From a checkpoint of a small image classifier.
Model: 2.42M parameters, arch vit, activation gelu, patch size [2, 2].
Rows from block 4 of a small image classifier, named by matrix and row number. Rows with one number belong to one neuron. Each number is 500 + 25 x the weight over its row's rms, rounded and kept within 0 to 999. All counts start at 0. Numbers have three digits each.
After each neuron's rows are labels from the 100 images, of 14848, where the neuron reaches its highest value: "patch colour" is the nearest of a few named colours to the mean colour under the peak. Only what is clearly more common there than usual is listed. The data: reaction-diffusion patterns (Gray-Scott). In brackets: how many of the 100, against the usual share in percent.
# fc1: MLP up (model.blocks.4.mlp.fc1.weight, 512x128), inputs 0-127
# fc2: MLP down (model.blocks.4.mlp.fc2.weight, 128x512, transposed), outputs 0-127

fc1.141:498503459469492526520489499519511529471533508511517466477515481479521491465533519476504511498517501483499471459507458495499489493482518522540456484508495556526527519482528457499507538514517540536484519470506497509521504504517518489504469458503551505505539489476509535536463499516518436480507491469480535509460525512522496512480489448483450520502447516474477487488519447516548522510520
fc2.141:500494553523546538507533492474512446532480463519488565516547478531501513486471502519486493465509488512501498547465494511510508539510472462487549488492496444501491509536512524505518447490490476508512486498496486467500493527495475562501512511534488485489489481496511463457509490469494515524490530543519521514511490492475466490502520531506509497520469495477528514491451512508448458474473
patch colour: blue (35 vs 4.2)

fc1.237:509482453504524532500513472452449512511531507469507512566506475502512522491497551475476497448524496505526494501458450488524499526494501525463530500514480476473496482505528463503486483543475546507486531484496533519507510566509529490485535473521512519510500492456515492474455497487494477464491501528486518501520512490511502555483512514493452456525510510509487467508440481522502510519502
fc2.237:456480489477506494512534507472531537478484540502488470517477497475524486509481436497516496501486500481514490489547537497518464440493536532458532501496488482476479467457540476498501520455515527500485525487543483500479518544514512479530535478464485504494503508495532476528511505532516512501472502457530512453524452509535508549520537527491491472488525560517489490501513507483474486489508
patch colour: cyan (27 vs 1.8)

fc1.308:554461517502460494514453506496514516461493498499491540512509501529457511483532483496498468499538524507517471484449483500557527513499504470503501481519505441510554513522464508439495523489543519480560534500473471507517469519519500505506495458526507541465512510465483489464493485503462511519512480509505487529441518531498505530468494516476502505459489506477524470533485491506520501504514
fc2.308:463469507491493503475537487545557519513498507521477468473475491530489464484515507487517533505460516496489511495524536504437488492542493493486459526466522548514478503494505491510491522479487458525469493533477525543496501436465493523511518506439475508511512504520462498515535512506504505486511522516470490477524493488497520427534464502517502495487502471505445546488529496462493499515491
patch colour: black (53 vs 21.8)

fc1.435:498518509529490471569536503486492495509476456456514495483517522487455479476510490499519546499488471519531508485492513458487519501513476512501536480486513513500486487482479480521557501424496489495495480498484496508518453476452477500529499543521550463504531499513519468509533552518527514504506489500488513546485491476481476476527509521472562476491465473468473498503519496533460518523511
fc2.435:527483458510506530475529508466481547504523513518557488532509500500512575514495541504496521427491493485503516547454476510519498518479491491443519465486500456504515493489497507477527475496463505497489501497506505507514485556485455506505467463533501538492486488529506490514485494492527488489494511535464507473506518499511493544459519549511491469484490520500496484448437504515511507475502
patch colour: green (37 vs 7)

fc1.363:523515465490502501540536514472466551475517481450521456498520515493523530483482484512481487474496494479527470532483473461517499520487489507500492468517474497507510489455502487490551558443498529484535520481520486525520487522509463501527493479548535499490534509502519515531495539501502473483514497472475547518481533494490463537492514490481543478499468486496481471484454490531529540470539
fc2.363:494509592501519549460464510478484474469485508507475535441501536505487539522562547499485468515474482522497502473503470505505468490473513491471488489501463495507496541531506480462468455549554467504503520495519505504484536495486521500496491520465518515535481504477463516525493496518448491513499522504517490510493501490500504481519479484504466551498494507508542490527503510492462517500474
patch colour: black (60 vs 21.8)

fc1.221:503511474485496482516507497487465561469516496475517453503526508523515503494502522501456538440532514466524498501488453474519520546481478494550480524498474507465525494489519482500500542543511543491469484499517516542532514528506471511520466497494501520523528515503522568513464505535517489508474452482504491504492484465468498500487506497502475494538477506471521480472462556489504548475516
fc2.221:412453524534535528542520496503503494541469498484499452490540492516551451457520533511513481489500484486480510452466518490486441527491544501508529472514517469513506492534517489535538493502513516483489476506484450524504487529507522513520509504512496513495490495471528445527514505502480511509482551454506502475504484521512487495465508553499491498465477504501490497533518514485509489501518
patch colour: blue (46 vs 4.2)

fc1.275:508482514524527564517478518502544463515502491432492492490537508502521444451515499490557530519482503437528489477491477488485512505479506486517446486513496518498493550493482522504526501471491485516503498526488508487508529493476500494476512505496523530566514445470528515542478531504520478492477484537518499520476522528478478494530485489475526491507467455474512498471491464529489508531512
fc2.275:495478489470469508485489464501478508525552486543534495510495510508471533502500491484440484494502540544486494506490500500499479514522521469493513557508490449488555456461545489516443529531525538513508492521490521497500476448499503512486478496495469489472493538488474462485482484525511504521521465487484460472502521506522537489473502514505458525485501500487545506543498518475556461494507
patch colour: blue (27 vs 4.2)

fc1.427:518479505518494499533496497520472512493465469457504472525557459500491451454482515500507462493530480496513469487495500524538525528523488521502508486479437517501505501491517489500486512530458513510516509488503529496542485492546506521495510475543567479519537493489531509488467555489514479493547521530497515510450499511519490512478499500465480464514454498487500463484512439533495506546489
fc2.427:472453519499527514484504511468507538465491514513499509506510502486486514492546503505487503516457467519505520466520479538497488472455531482456485469528498477501520521541502468449527497484526524507490543464559500489506556489504517446537494506463511513519484504473491539533538498492460489479518516517490519509505507512543482533524520519497529502478481535504527486483501490490419498526537
patch colour: white (45 vs 1)

fc1.454:528471510491480493523464523511503507483481477483483467530511483474487476466526459523516502548457545468461506463544498462477497479522516489570510511474514520471506492518507539499497522499542526501518513471512423488509473470521551503515508465532523502482490522568516484483510515512499529527523510494507515501463527527531508542527514516518485502483501506473478452473505494486502471485509
fc2.454:451502522435518484571469514520480477492438516515486515483517502507489495542474496496502506498520471533485496520473554505511491458521498535486473461541490500480516503548516492494499522496490483501484504498495497495479516505502513522528484498475492419514504498449552508482465526494530500508489563447492500512553501509500499488502504525516531493502506517494483496510466483549456477490496
patch colour: orange (25 vs 1)

fc1.103:522522493504502506560504501490487519501500465460536496482530488481502499462512477500505509477509485499489490476508465472524531501499492488538498478523479506528529487485528491501519531481515515502512516472513509528559476527514485503497499465550573496522545505463518529511470541519512481461526485467479541578453543532497465506522520485483499484468447498485492473489508463522527519516514
fc2.103:481458527517532482504453492466475444506473533511451521529487505499478512495547499504485464518476480486506502488528540483501449461497529535471533473511473472498447502526504481493488456477519454513498511492513508486466544473492540509500525493483517500495483510502504470479555506490484493501517563559505511499487490517527494490514510556495506532508508505512493479508467502500429504510484
patch colour: blue (50 vs 4.2); purple (26 vs 2.1)

fc1.352:486489463487502540507454511534489520492523483480534511485474513486489535478477520474494483458486482488535468459491484456493528495529537519563503516508471526491501533503550488511493517508511543515536529516539514496504506512512491486494516482484519515466501522456499502483462474432531471516549500515512515497499492483534492528472452487485470496475519544508541482500527514514557475538478
fc2.352:478506473492492486504532489512490526477486512498498509504478484485496465487475477496492496513504488483495493504524502486524506471519503533502528496524501445485457492437542481532476510518514522510528541497543494444549507532476564478516536459485500454514513499501554474436457496509543482523511484472521506482529452493513512535472508470501452462493521553510531491489495506504480493518489
patch colour: purple (33 vs 2.1)

fc1.434:538495513539500467530518523471485530466492474490506467528519521478511556499513512521525531474466487488544511520459497504514469536484502539486511471486503482460513499457477518479531537454488501485531480469504484479525482544474475490557471489556514489488513501510506498536519526498515484495489502525455537512470521500474459512503529554484536493486484501470476507479447500505467512494530
fc2.434:496519540477479546484463512501485479482556472506522531466534512495513543512505501488484500470483497506488501503491482512507462515488478475499481481559500497512507537538523497463523493516539484506499551484512537538492531481516522519500491463485546513511470514488483500507435514501470503480466481458529506520475535510473491480505508447507444568513480506503543480523501503521488525456484
patch colour: black (63 vs 21.8)

fc1.318:555516497543521496499517524507532501521487469516481515488485483469500495484491499480468465488462489513578491507511450510574548519475496512486495509512477519542490493505486515540519506520495500479549471519514492483531553507504477496450530489509482512493522473482516496475456471472504470473501489503523488543488520491508518500514577477497470475504480539489475464480493507514535471512488
fc2.318:506505472436479440488466512507473454510511539508534521523459526492502544498490524489483542530513516456502493501524499525453522457510504521495467511492498493507488517507473493531471529508477481528461489520508551473500494457485507486478448516493510507511515494546465548499469489480499498478540522547465489503504509461511514507463486490499523502476502472490560534512530500510501529537497
patch colour: pink (33 vs 3.7)

fc1.394:495447480480515546508553506482543513491492531490483512505493517502542522491476485506510524466504553497529495498510502520491477508539458503535518505525526519457517489518497515487476477487521492494460522460503529505495512521531519540476477509478502530438517478458535540441488464506490479509452485553520496500467454535508486505495484487496520489509494521489536538497484504493443467497478
fc2.394:504548523538461489500469520513467466533516483486516498485492469539467467467531504508502472543440471507498502492503506497506521495458509506444464507494477491542467520485497485496534498509441482525511462530489462509550494447469481479536502474523527487574505472521478489512520517479501527531541500459511511514499514494501477508513517528482495507531486485505483478521496512522540482502522
patch colour: purple (42 vs 2.1)

fc1.48:542513469476507437550529530491511535451492492479517467531512487468510508475474463496477512497492498486489424480516483486506513510527466478526480483509490503524520494472470504490526559478506552476516509469545485518515484511519496498502496497538526506498527515480491514521475496489528448470551517491461526517459523497494493527504514498481513476516471526478427498500490480499524528511528
fc2.48:506527530502483560486483523493446467491508477543503553467524482497502537516497569530493495480473463444486493508470489480507486502478498544503510479497473502496479497540520492475493448513527438486498512486504485519476510488488494524472513448486526519558468488517516501475482500525474503509506531501543491510502533496493496482514507518503487512528481491512518483438491494513484540454451
patch colour: black (72 vs 21.8)

fc1.335:505500481469517528490536466442481515459509543484514479566511484518518462465506528493512474505535526509457528517521485526530459506499504467481478480505503516454501460494522484485514481520483519539454487482484531550480510538531500513486502464498529537532482477505526511508489517534496506452470525463505533487503530521523503538487508497504460497530488491522443497503471456507490508519508
fc2.335:471473474468503480525455515522506511486480500496517477514494489532508493472494487497543493495499498481497501489501573503472502418522500506480494507492484446498473489479525499463508524520501468503446493492499539520485478435464509526547472542505498478508522503494472544541501502526510476510534538495462473487533486515510486498533475536497473515525488465524484537525537505469529535507520
patch colour: purple (40 vs 2.1)

fc1.310:536524465515486497561508511473478506487506479457550491509509490499504500474493479504513490471513496484534499486507471465536498533502492524520522481497498476533492479469499479495531509452484493494535499491513483524529474513490473501514518480527576486509554514490513481506496530485510484493544497474456555588472527509479469512511539487464503492493461490512466465467504477524509542483511
fc2.310:484492529511545488490466483489506450504465520543445509477519509501483467500555526501478469535452480492502477449532529504507471474495553504498466488534503487523478483538522500499450476536538483497499519490510500500485532455508560507493528498445508524520482486495505506471509521505481497523514549505510498507486501502554510472533509530516488523523488519497507480511541495482460492537468
patch colour: cyan (78 vs 1.8)

fc1.67:516472475521486477525490501522474506490519488490522503550556464500488452443494503505507474476536483504522473498477495509531513505522492505504493460486451520487505502477527496504488510523457504509526508505500532481526493504564519525506517475535539472510530483497542522475488566495507496521558505525496518506454490524514487492464511514445492485524472486486490467482492435536466483536493
fc2.67:488464504498515511491521518489493563449499506502526481484503501500501521507542488491486508516477478512505492456497476537482501496462520502460482479523501486511531511514491478436520515475512561495502559469572517495514554497486496434547466535483501502509475526470477525533524503519455503505525489487478524513494494497502480535525521482499536498469479505504506525505504504487466542515553
patch colour: white (47 vs 1); yellow (32 vs 0.5)

fc1.92:518442489532567550489513514497507488482500519511475511513530502511477519462519525501509448512466493498536508509491480513529495510477530444475502458493479537483519513508502506487468474525493488518539490497491483449499530503539521480512537495508515466514494464488514499493507541461459500511529504548507532481472490531568471524501515540454502514515479484481502483485475491524474477548501
fc2.92:505540460501450482539490495475549532468544491475534483495509474533515509494474490478478533460486496525489489452507480482511503476511449486522487486494478488500518544457504471479531528481507522494498529501520512569539489517517463514500491482472523518498490501483501539519465493529535485521498463439476504530489517525506480535537495489499494527501445526509522487482547500491529496472524
patch colour: yellow (46 vs 0.5)

fc1.16:500485486504529511529484553526455510480474495488532487534492505507503529474493504488509423499486517448457479444533486463518517501498537470531496485514476520478512467523539502478523492474495523454486479476562460457501487508501507463506534492542518502477506535492486489486506497461517501496562507527512504511490496520511497543501462564498487478522505514521515470471479507496501482514516
fc2.16:474507512499500495520483518517485541509484491487483518489542467494506493508499487503485478469504483499505482431452515469522451490512542513516542473500517465475515470486557517482448496528522525497530522468530495473502480497513571492526519460516503505499496514487544435482487506490504496509509512453537522476476467500518473523497532536506500494461500512504554454476544498491486498471515
patch colour: black (74 vs 21.8)

fc1.195:516504448500541493504470526526511503514491462453507503497502504464510493470469488498486463480478492442518471447511501465553542494520511482513514506493481507492493490500532482516474515505516548461552478491566498471523522501556496489481533464506497483485532500473520480483478483450513501500547487490532502519499485502519507509477517516494481484510482523516508424468509501499525466552486
fc2.195:483498473493492490497536503513474529524467487502476498494463473464479481475474532500499512492491492501493488479518495495503494467512530562490541515515514429484484480451541511545465495513486501495479521490534519456528513520453537467477529509503495499528478512512532479439469485528516483505519502513491501482525449473528515534505521513510455447504527542501551520488519513490504510552498
patch colour: purple (25 vs 2.1)

fc1.312:484486432483498525485479509521546511489557520522495498479495483454499502498483546473476519515509492499529481477496495498498508475536523542531474509509501553550507492481525460484512512520471522511520481482507525516487524499530506496508496510492531521464522488499465518544474509478498448500513536513470533488477518485561473495459507453469468501512498510510447506489531449511560499493495
fc2.312:521464553516503488501476482496491471435454482534494527463509514534451467491495503515510522551490479527513496561478534528534513529505489503486496487498511498505490518505459544489504524469504488504529513504486460457491515495496546504530477521516495463500503472457544529450528501466499487497449529516538491502520501503460516493486484470486520470476489486490504490534448494540478492513492
patch colour: purple (33 vs 2.1); blue (30 vs 4.2)

fc1.240:507466532527510523505467498498487473483448495489470503474529499516420460477518516522540494537489461522554513512488517507523505523509540482483504479500497448499495474550503513517491469512500482501493487499481492467527497464477526509509513527504529505511476426482492483494523530472487507488479552513494518539497483476564476480512509523484508480489470485450523510520503471515492520551478
fc2.240:486440573528517555496494532496539498518473503539433499494510521486541460454491524479482464514495516473509509512503501503509488536486542471489495493506496512504539504546478508494510488501527501490503428480504467497543497462528521490496491486539497494501487532540515456489489495475480498507507478507517498511483477486512483494474543513522486526519466473510522503461464491503461475500552
patch colour: brown (70 vs 37)

fc1.402:536492500479495513519455533471503514442506502507517525499518502526471500506514492505557488485552518489494470503479498513486523514482507467508454486506507492517555541502448526408494514478494490481517548507484464505504501488489488477527466524523497532511522498481481546530509513515461482480501487541500482522453530540458473507526465514486529504492489459514514506525483501510513517524543
fc2.402:473490481491493491487537481551519563518477501516504492482475480492505481461520511508491509474449455481507500464519542469435493476523516501506517507490494496500471458487524505499502499504515494494443504496546537521517495467475539504533506507473506504513506507513450496487535500536496511505543520486446495494548459464546502498533444538503470478484489501494495554491511501463516518522484
patch colour: grey (53 vs 18.3)

fc1.148:525539463510492430515492509510499490488488464503502506498527496482481521534481491551476497484533484529515432525510516520516522542543468513509471482497459534513510503477511526494461542522491470498523489507492528493542489504503483543497495507516522476515536466528523547492468509458514468524532541517497506549489525467516472488493509482456527463525471487527453478464492500524500510506494
fc2.148:456499529467524523514537485500488546458463499492547493496530483522515509511544509503487523495483459452506507472452494498508482525461509529488504461478502528481514501519515497472490463511509520498482502483521515508463528511505532443550487497495500508533527493486546486545556518502479492503545509470473506493514501471519496538473496531524523434499485509522482491471553491478528522495530
patch colour: pink (43 vs 3.7); white (33 vs 1)

fc1.241:543493485480504531492496521471527502465516493469488455549494465481502461457504477533554512544488541446460520492537513475491486471503474524530485486482517543474527545484472530478529514489503482495486508499469470520478500487501499506495500445534518492513500471549522474523478518527501489499477531512482528496471509528505508534525548509502486476531482483530442486467493459517497492506509
fc2.241:493492514423482475518489517543491497510480499538497504484482513495477501496494486504500517475503463537501462498526536480478516446536500479495500511500495447484468408490500497463489512495507499502445503472523543528518480465471495537531495558470495463493525529486465517501508476528517480502518518483469490505551510451515506492532492531499523516505483489506469559504496486497505487479496
patch colour: blue (25 vs 4.2)

fc1.6:479474493545515496476548468447494503512516518457480481562512470504498512501500508483476476467522488498467532489506459472507496513499493509441511497504504507494480448474512450489542483525484509503515482508487486560489505549525532526509515491508526536525507477469534466545511510497500505496487506499461509466511478491514483532499555506498456487549503520506457469490446520522501521469496
fc2.6:447492505473538483531526483481506502500496526464475452520507489529575514466458493501506583471522524458499501488483563494467467467478520546483509502503490482481487509474526494513549521452489510503453475503502507507470479491516492491507477528481516512502522500519528492547510504505501495504478536490500487477541489533514466512472496551477508452516509493519486502502532485497479514481503
patch colour: green (49 vs 7); cyan (30 vs 1.8)

fc1.490:531518490536514544534535497465477495489490483461541526517513480518514510454475538509513506508524482488554512513463471505552530550492505516447510458488473462500487496474508497494526484490466505499518509503486487488541497528500481505495496467495564505531540478495529474520496540503496499485528493503486544537507512518498470544494530501475530464479491496508498484471480457569495538487498
fc2.490:483455506482515481476478493540549472512515521519493490481527515495498437496511447510486502517490518509499451469526517511486482479498536498569444498553526519502546489537534526526462497537509506497517515512476503512464520495529558485491517527493490518517494507485508511457506508512487504500489529473534495463478469521524502467499488509505511528500449516516498504539540509455516447504499
patch colour: cyan (66 vs 1.8); green (25 vs 7)

fc1.260:484490491498508456544455516519508540496467501475517465493538503492501481484527492536537483457508509500461490480518487496541489518519472475538476491499501498465536504526527487507504530533499535471515496476521498534501496523515481543496489524519502495523462503440508575507489536524481491480491464429499481480477529481468478522522503479505453518493503519485476459511471505453508494528542
fc2.260:441475509536528508499491517498521511523485519486537456499516491529572507469468517505477484451543504450493513473469526507455463512492504452549455504510510480502533498483508491488507544548522526517480478486503484537499466491507524507501472503482499531492512500483522519540472502483472522515523524483474477469494486513497500503442489540506508489503493484513518525482524496471575509483518
patch colour: blue (27 vs 4.2)

fc1.60:535515458497541524486495492484541492465512508460494467509516488473511447452484490520548516531473515455486505509546541509485509493488468539506473491471495520515494564478490516490537496491464495534467492504491508499484547493484485509482491504499522508550493437521497517515490513521509466469462531507483509508510493524497491526522526464494462479534502491515436489483506444499488492539485
fc2.60:508466491446481492499466512481517498473516514512515490520477514488467488503516473504515518502486482526500488505551521513493519425514474512468498499484494479516523467490510505438489505494480495482435520505510560540498484471463474517529489560474517467502508500495453531518500483530482496492511508487445484509536524460539500509544499513492529533502491471508451575506489496503492501505513
patch colour: blue (34 vs 4.2)

fc1.36:516461524546503523531488484502485494496480484461501485537550461499512472425482521521474463498531486490521510479482490515543524530509508508521522488492450505495511505529526471509487493518482520513493506501491497482552512516545518498487526486527554487532534503475552534487480540470521473490501503532498505525458486513519481507485499507474479477491448504457508444482480453542471506499497
fc2.36:479437515524537502471502498482507541490500537527473497509478495513507489482522492494484502505470492520507493471512480518505458459477565490468523483508504449518482489522496471492547484485521544491504542476549484493494535533495529455508503517471494520498479503494507506521538494521488492486521483529516508476519468545548496535498511522496514536478499538512511498518458502482403511503534
patch colour: white (32 vs 1); cyan (25 vs 1.8)

fc1.128:548473484534516451533533517459509512467462488483477461532508492484485528482505494522489520494485479495535485508484506498533496550493491504504496470484508482510498493476492490482515527476507519459557491484527493504520511522504472502560499501528527465481500508492485522523523511462499485499535555548473544520467515487520440499464518539480533459493479508468459480487458478519464508526518
fc2.128:490524511483476537502461500502481496492532488489489543472530473491502496499499521491501477485448489479495485453528479493503459485510492462497475498550484526498503514506529509471508515551539515492492547485528503532484540482507540512472516427477542517510483491494515511472434484519505501497505480429531506497486522517499510503546513479480440547526491498501545482470512481511495539488492
patch colour: black (89 vs 21.8)

fc1.75:466483502515488512486516508538471485502514490556469495517492476467537502532513519510509509430522523469524472480479482535545505442447460473504462496498462509484521499474533519503473488505493510491524550511504503535477510494516542481474477495489488490514489519525497501478472513540527477517471500568492523502500503539487497502459499509498499525520502521497534520479436495474440526483507
fc2.75:497515518511541504483493521467551498496499493444502540457494536511476487458502503434501471548473482544489523494522512455489513532544562498487523517523532501479473506534470496502523502498504517456502441486482475487523495492484494521513517494502495502481501473496498485494520494443470554476526492449522484486498521482521503473514529524523506491472493510494486485526553499486524456522518
patch colour: purple (47 vs 2.1); blue (26 vs 4.2)

fc1.383:508451510543539571469499495480525500487532494495487524516557483496501487455503542539498477500499476459518520507470477503512510501469525492479493477494472526486520531493510526488492475531495486518508478506491498469504529510536509496513503453492522486549478432499519507500491565489479503499526512530507525480459497530507465515515518530454507499503473480450529463462494446521487495527498
fc2.383:517502457534471421539492468489540529478556515496527466499490483540501468493477461492512525474497524528485496488525507521491505456519480470526481495502497475521493535444483482495547526473485548495509530511512524560517491528520464504501489509500495505475494516474506539523496504537543484509499464479470511514486496522516478515497500465500513526497441521498474507547525515486521516488525
patch colour: yellow (42 vs 0.5)

fc1.437:533516469497512484530488521472501552494479446468552466507523484483508502492499483510521496489463478484502468486506510478510529503505491504513487473493487500523526474469488488488545515467521540483510516484522493505524481522501484492549509487551545485507546495463509505520498522500496464484520517460454540547487517484504471566523512499461514447469470498514473491506477479532557537520528
fc2.437:457498533482510480526486493529476507526496504483458509479444532504509529481504527496459478556494492491496506466547476481498474451513485526457505553510495471497434511508495471491511496504509473505450473510524467498473500485490514500504537502456510523504497517514469512486538482483535486498492481489494491496513468525484538489515486494479483537538560548495499478491466508476438540483486
patch colour: black (75 vs 21.8)

fc1.411:504497539507510505535514517509488486490487475508492504466538495495489529488512516550494529511496494500476514520457540480477495528511503487479453474510500526515526505525481482471514575489493486506480495485504493523507470474466485532557448515516528471484534494506518522551520541511487490504478531500477505509471520491492450489495485504460538514509443457443482511504470481561476541469504
fc2.411:489505479508523491498529500497510513511479518460506471497473502448511534515511511500495484476481466485496489497526501488516473484494495519473536488506489467501493502495553495498516475486487530493496485483595501504484550540516446475489526496485509533505496497520500478473472515483514502497508508500486526482576461499586495524491559531504501450509514555505499511442471495491498474514511
patch colour: grey (81 vs 18.3)

fc1.214:472461493527548500536537503500471513498493535459537464521523480506535500431499531499483477493501468485477499472453495466528455503494511511486501463492477505472501468511542453497500517553472533499505498462515499496506485530526500489552528490496527503536512511452529500546526514487498502477521522470491527472480483543535480516478483561498469512483494491465495480514511475517481521515502
fc2.214:518516565451517469469488496507510468482462538528470515464468532503497537545488479486484544526528523514508486503517505540464504493535496460479460508513513525512506541529484502489492519525536473506476501502509547483478498452470488507504452547491475438460514505552471504491472490503486500509515512474469499530523522458479486486522497464491537520525487480502497537490518517493495515496510
patch colour: brown (82 vs 37)